config.yaml
image_size: 48
translate: 0.12
color_jitter: 0.2
encoder_fused_qkv: true
encoder_moe_every: 2
decoder_upsampling: "nearest_conv"
beta2: 0.95
lr: 0.0034
beta1: 0.95
shampoo_beta: 0.95
adamw_lr_other_params: 0.0018
weight_decay: 0.5
Rows from block 3 of the encoder of a small image VAE, named by matrix and row number. Rows with one number within an expert belong to one neuron, the router's apart. Each number is 500 + 25 x the weight over its row's rms, rounded and kept within 0 to 999. All counts start at 0. Numbers have three digits each.
After each expert's rows are labels from the 100 images, of 14976, where the router gives the expert most weight on average: "colour at peak" is the nearest of a few named colours to the mean colour under the peak. Only what is clearly more common there than usual is listed. The data: rendered scenes of toy objects such as cars, trees, mugs and chairs.
# router: slot weights (encoder.blocks.3.mlp.router.weight, 16x160, trained with AdamW), inputs 0-159
# up: expert up (encoder.blocks.3.mlp.up, 8x160x160), inputs 0-159
# down: expert down (encoder.blocks.3.mlp.down, 8x160x160, transposed), outputs 0-159

# expert 7
router.14:461460501475525503536494518495477500483490510552503477499473506534509519524503507493449536480511497565498527536490494533549552482503527496473531477551523487512514480483449540498507512483530513482549504470494482531495482498488465497542471477510509483454518411468516494486496459495521510512522535459510509436526501494551503497544464506512490464479525496458507476524522512475495502491476487515494494511527497508516482510511498486507498542504516500482486521502489471504459493529472511
router.15:465455500478523513523477508510466488465505517541510473528473511528523516533500492495450523470503518558507517533492497541530556490476513500469542492533540495474464514481466541507518531487508522467522513486471504529476474502479487506551478469514508509462486419472497505508483476492515501511528517496508506444544507509536499499531436520494522482487528488477510467523503509467502495502471492519517514501539473524511497518506501476500508518503463520464490517493487451493458490541471523
up.0:477491504519544499506531476527492504472484534510520521492548511458501472500471500489468464491524497462518504500517478532504560535521482497503523478484490456482511506511526493530510526484517492523543485478472521523533497472504499565463483519499496507522503477528482493441504466468518521509514466524458507457510504466491534505534499517487493493481468504510468522485450453492480479486516518506511414534500531506550522535526459477519488506447472507478481526510496498518527483489532481
down.0:515507517538512491495491493477486512514494519545506499472484490437529518493499496496503496499530464505488540476509470523447462544514468487529475464475501505510531511468460502473494504475536467485532507519467505459500512454530523542512472534482452483464532510469511505444493489482492467495483478521500535455496458531498503526471509519534500521503500491489467509514499507494515525534502526506525472507476501554512507573576478522505496499499508486485509491537524538497488498465543511
colour at peak: purple; pink

# expert 1
router.2:519496502490532535533467530480443513482527515477507473515478510534530489515526459486478510484510525538537472499520491547503517477464506481519522527529558468510468546494501520503474534485469514436488480492485480500475490480480514511538493436552477537491485488470514508501475507476508516503483523513535511487519482509541518473482498516489524470497512493484496491498496521468498494501450479516523493455541434511521478537481513456466509508501458520483466530525538502469485506523465502
router.3:517488508473534518521474535462440515495520511493499472512454510509533502532524478491482519474520514544533474504502508543509533491454505479504529531542552466473443519482480517495487532488455515460493488495483489532473490479473512505545498437538497531482482492473511507515471495492507510494508500504536505482541495500526504479483478525489522488509515490479512489502500509462519500502456492495530501480531450514514448535475507451469527517505443522472487533519530499465467502534458502
up.0:496526483544507476515500466512523515508484525515541512446546456468518501535524502495493525505513503510483477500531472477486536556456494479532529485472532510503484531486496516548434455558490492534528488494507549503508511488481491517462499472488481513493500487469504463506494511512504510495498491517486493479501509489454534493500506519470449521544487482542485501516491513485506515464480535494503476508465548524526494529486501500476534447491511455472490482518483453454545500523508467
down.0:504496494519519505501494506521514477477530535501547476482485493494481514476493470482460499478535493450495485545491483509482532520492498475495485506475493498463488448539470482496506470532524473451544531492507542499502471475529465564510476490525488553480477509518521469511449498490474453503472501535499529471482530481515521491506492468488506516493513520491489451465507488499577506508501536493558519564515518501471513499500523520523489473558502514525515515484529487515519486512530479
colour at peak: pink

# expert 3
router.6:474458537503518526513498543495460517471545464520493502511479508508500544531462529491451494482503482507500488532502510528555480488517502519473558516518478479537513467469473504543482525472514502487531518482520446531444503490508493503532451520512498499492489447461534503483501479483562516505520526479486494473510502553544503494532472517546507485467500468465486507539512488506488495532524481510493446511490459478470491504529486486501477538493520490490522481469507492487493489502462511
router.7:462460500494525511536500523505476524483513494538491499516480520516499539532479503488436522487504487535496514525494480547540503484521503496470559489535499474534513470466464526512487512476529520494535522483523448524469482514486499495530460507515489499480505417452541496483492441499563507536555520489496510481528504548517491487532462513534497480483531464465511518537503502487500493523505479489494469525512485471483484509524488479498486547473512488489499494505483482486483480510469494
up.0:517517506494488475512531491502484488530503493489491480505509487502504432501480484532483514524484497490510495451516527476423477530471518508503523466454492505471453506555476487537567540458469508487475541551489502521520501468521534492484542472470500511501474491525512523482487481478505494496492494516507513468492438505478537512501538449510460523511473507479464510474500516511473515479485562542511499509518494512531511505496507515463482480521492554498524519493500482464506552504522505
down.0:529489495503511570480529480494496494486484505496477494445531501478501490441526486522536433508526474543543464470499489516518576531488502492531491448504472481518488510582551493508479481551477478509502481481481468482517523493533474488492485504502491448519484527490487481493542518485483515509468503520507485540473498503507516526474543478508523514483479508522534513510484511485504482500530475483516460477501487476500514484517491500474504489455485494505474501506554523505517463530498485
colour at peak: blue; purple

# expert 4
router.8:480520514530471483489483447541567508523460526456519521486533487490466511512488492480520489511522472454519484497485473475508574525534486491516471511465513522488507511568540475490489501523542512549472503521540506506571513493481521512468533516500530469490517524525506471511561519482462503506463481494450473515468528464464501497511486507470506510494475482530490532532484487522470482487521489492499483493502518480503502477487466510497523475497518475510484481475509524476532485497515511
router.9:504543501525522547478493523544515530484485497494508500461500516506493527491504510473511513492543499479480467504507467496525490480546472478486484518525473476501553505460502467495464483544509476550532507458506523493538491507491510518484480535515518483523540533461509461526470516492499521506477510493461470526500549491509486469498490537494496473474529509540539502531502483516527449471540480462483486503482519499481503492499476504560546498457560450476478501487460508497510455505509496
up.0:514482514478528467517494482509517483483504503528529505489430463509505508492487527526529477491481505465512494529528515501492424532466516510521485499479451518494511542464487507498478457564529515517508533463530513488495524519502464498527494506496477489494473524496476522525519542504505476488489512491467515522545453504497539502493489486539473500458493497432474483486491525509496521477500522567492531526537465501539491513531469472498456516499507503457461553513503483514497518513514488
down.0:505514471504477519496530453429492500507491493511491469495541476485426502525472502514499502517490541507518477525492473526487534515513518471503546498506522501531562482497537473514484532480506484494502512508477494534512522503513501466477471507469480477491505463507490525514488475481477536516510539523535519499478510494507487543474513494489503484572496537522488487558474494532515504485548489453498466485475492465501571483473500510485516526513451496528516484512438496493490489540487500
colour at peak: grey

# expert 2
router.4:499488544493522512489482536480464521476523481510477508522448522526523535513501511480483501479500513544497475508488507511530444498517495502494541529515512496525497439481501507471477514463467544472479515493512450527457503527484478500551484520501510535514467468480492489499464492489572520481529514503488500533536511577533491491499472511508522488500501450490503529533484477482508524553507490499499482471510449467472488511494515464524497537498473506502501488493479494467473503493447544
router.5:510493544512470531492467520516481513483516436506464525515505512516490524481478543480490449527462500517515478520505515487519448484506484519471515518474474482531521450502497503495507514487482495506501542478535446471447530535533525496535504520517499511543486508502501494499468509474560502488497489514493499528494526528518473472483445511505517525491445517493502542499491466493488513563502483492506455473472459488472495472510529484522490462512495501553550459478507500484536501467490506
up.0:510477480463459497504529510474538430498492497530559480523512503505504409509490480493480569509494501482483533501522501531522509475459534497500495519500527496500481500509455500542517551489453517488527518499490538518488518496487468521500528474494497525497499470527481491500493466510481457493492517458493491466511480460505523519539483493507492469489506515483481536488532533521492548477492485536534542494547521503516499512483495514461544502532460480501483499523467457518492488502471488
down.0:507548518509472540479514481519452489495486515507489504488487521489503498497487514503514453469492529505552470495536513483508564509504505465484490522481477507509469497577474465513540533490480495496534508477524517468496518504480462479484526507511552493507532529506495458524469501497477523516529511530488444501495539528498495501462496501497495523525482537477488532506492482495473485466522511483524503478542501447479522487491480453471546477497448477485535507553522543467477483489518469
colour at peak: green

# expert 0
router.0:534490503500512527529452521500463532498554501451485479518495495520523506517509459506491504511509539575506469506487483528511463477467503505511540508523530488512507522474493520483470522492449505478459490503574473494441530519483521464545512455529465558536493495478531500517473501494517521515486531523510500513517510514508480480473483516488515501493500523497520518502469515466482522536460480512513493455505430485483480520479530457489511464510488498483481502529532514475495506503477494
router.1:518498517493532530512476542483458521502547491466475468507445514532523518523522469500496517494509527538514482496488495535526467488496505495520539524546536482524488482483501514478461513498428523467455505480534468512443509509496512484543495454534483544529465500468523492508472498497543516497504523514497491537538512542526498485475504519499511483498501485476502530499490503466495510528464483505520489460530433478487476511462527450499504511517478502487474508537507517482478504503445517
up.0:472467502489526515486478556492491517480496470482452477503463533560520489508533489507498496498484514521474487513547485510466469518535497523466521518494537526507493481470528544480532497494428498481506530465538521470481489502486470503491472475493489505517518508518515468511450504518491487502529537529515503550519522534524471534475458524525513487530514498493532517480522480482520501476484475492518516515482471518468512489490481472563513496562445500496478507483462502488450526515491528
down.0:513503505482509526541466523496519500486493456481478490533481489543483528514459487503504476538447524465513435490523526505546440531506491517504554528532516483534461508463495500489469510458552497489464492545520441513483537558504534459554514430523522531508450509504522511500461508505512486507491498483477478465505507500496503474524490478504528500501493472479494522472520516501485507504459507562503504489498506508524489468493496515487476509504484514497507504513505496477500529487493525
colour at peak: red; orange

# expert 6
router.12:487483525502532510511478540456457507479509516541507456515465529536542490513504496485445529473510541545537520508512504541513570485483499494473524483534544500490503459498491517496503538507517513455509530482456544527494474483481455514518475479496501514462436426476473495503479502509497493477488516517515507453534495500548516496505503507492512479519528508484493461490477507469506511489460504505520508490525462514511484531497501491481521540497494520468487537499482507493452498528475519
router.13:490468500487532491528480508454465502497499518549504459509471522523535499520525493490452531483504532558546524506497500550500580473488501485472515451544544493509497491476485525501520531509522493466531509473465534516501470473488485515537480487508490506471467414467486487501490489515488501500487520499519499446537486480538494522499517513486505471504517520489505469494476522483524510472448495498538506498528473510529480533484488497479506515490509501460479540514494500483452490530476509
up.0:517546501490501516529476473492487483526520476448518514511467470521517467491505482525502525521473488515487441457501475525443419564506498540498516517485491506488499514468495493519495476529540489484528471481487519479503530459513509500503496522499495524507515518505519544466503520473572470479498516459525496534516478475492528526471525482509489519541449492506490484508513505499490520465495497565497514445494496538543482526501504489510497473506495543518493502503442503497518513481486508
down.0:527507496521519551484484476530493504495501529481492496487521490513514499485474463525525505529473540496504476442482462463511526536492474506531513532461498509489476496551535493512469484488456506504487493499517476529495581523496442484463529503497457514504489551529531507471446503528483528501479545506516526519487498529487545517457506473538519488485474480499478487498482502492497492509552489503526455447545492450482518523492480496498490471510546495495515499469513518478517508508531495
colour at peak: white; pink

# expert 5
router.10:517502533481534528517490548437463498470514526479483478517488512507544484512537481499476494477519538524502479476505507489503470474429494510484500532510499465468496495477506508481499525489487544461526519485467452527484477498492509519551476523514487519487480523486514501492467505481542519436497499496537519513536500504536503477496491528482522466535493462485498492491480466458507509553511480510500486469463450541528525517492512468474487502543465509483509526448517481470498502508461533
router.11:511500547490533521541492547424487505475523512458476479518496504505544485516533480497471508483520532528506475465508526493502462472469500508517492542511500466477514490479518510482495512502482548470505517493459452542475479492488511508555464509506482520497471509484508507495477501470558525445491491507545513525531508506520495477483502521501534478537505456488473478486482458468516507557502492496499495467467457520526532528478503448478493509515467506480494509479519481473495515512458528
up.0:498513466491459480557513444474543503497458533505523495480538452510487507498510504480509539517532531512499529485475452510519517504484458498528469461490516510506511515488488519503434465541538492533513510487522503483548498538502518446512510511510477507511507483465502492482526533560472527499470535496483556480481461499472481487503512522492490508496525512510504446471510484508552526464500500498531469485476510484510486507482530524521454530462509486508464487520485483513521456511490505
down.0:496531504481503522511515507524503521499521501481501467513513501472521507468542487521545468493537469431471461531493512510448436475475530484486503473519512461474505505447469498460520501542472479494535488525521499467482488457522530538523470501531487505515507537505499513506493508477501514536497477527504513506478495503517502514535510496539458528494508499488520498477542487494537460505474498503493460571482546556508470512493492467532520495527518480488490478516547520538492470487533506
colour at peak: white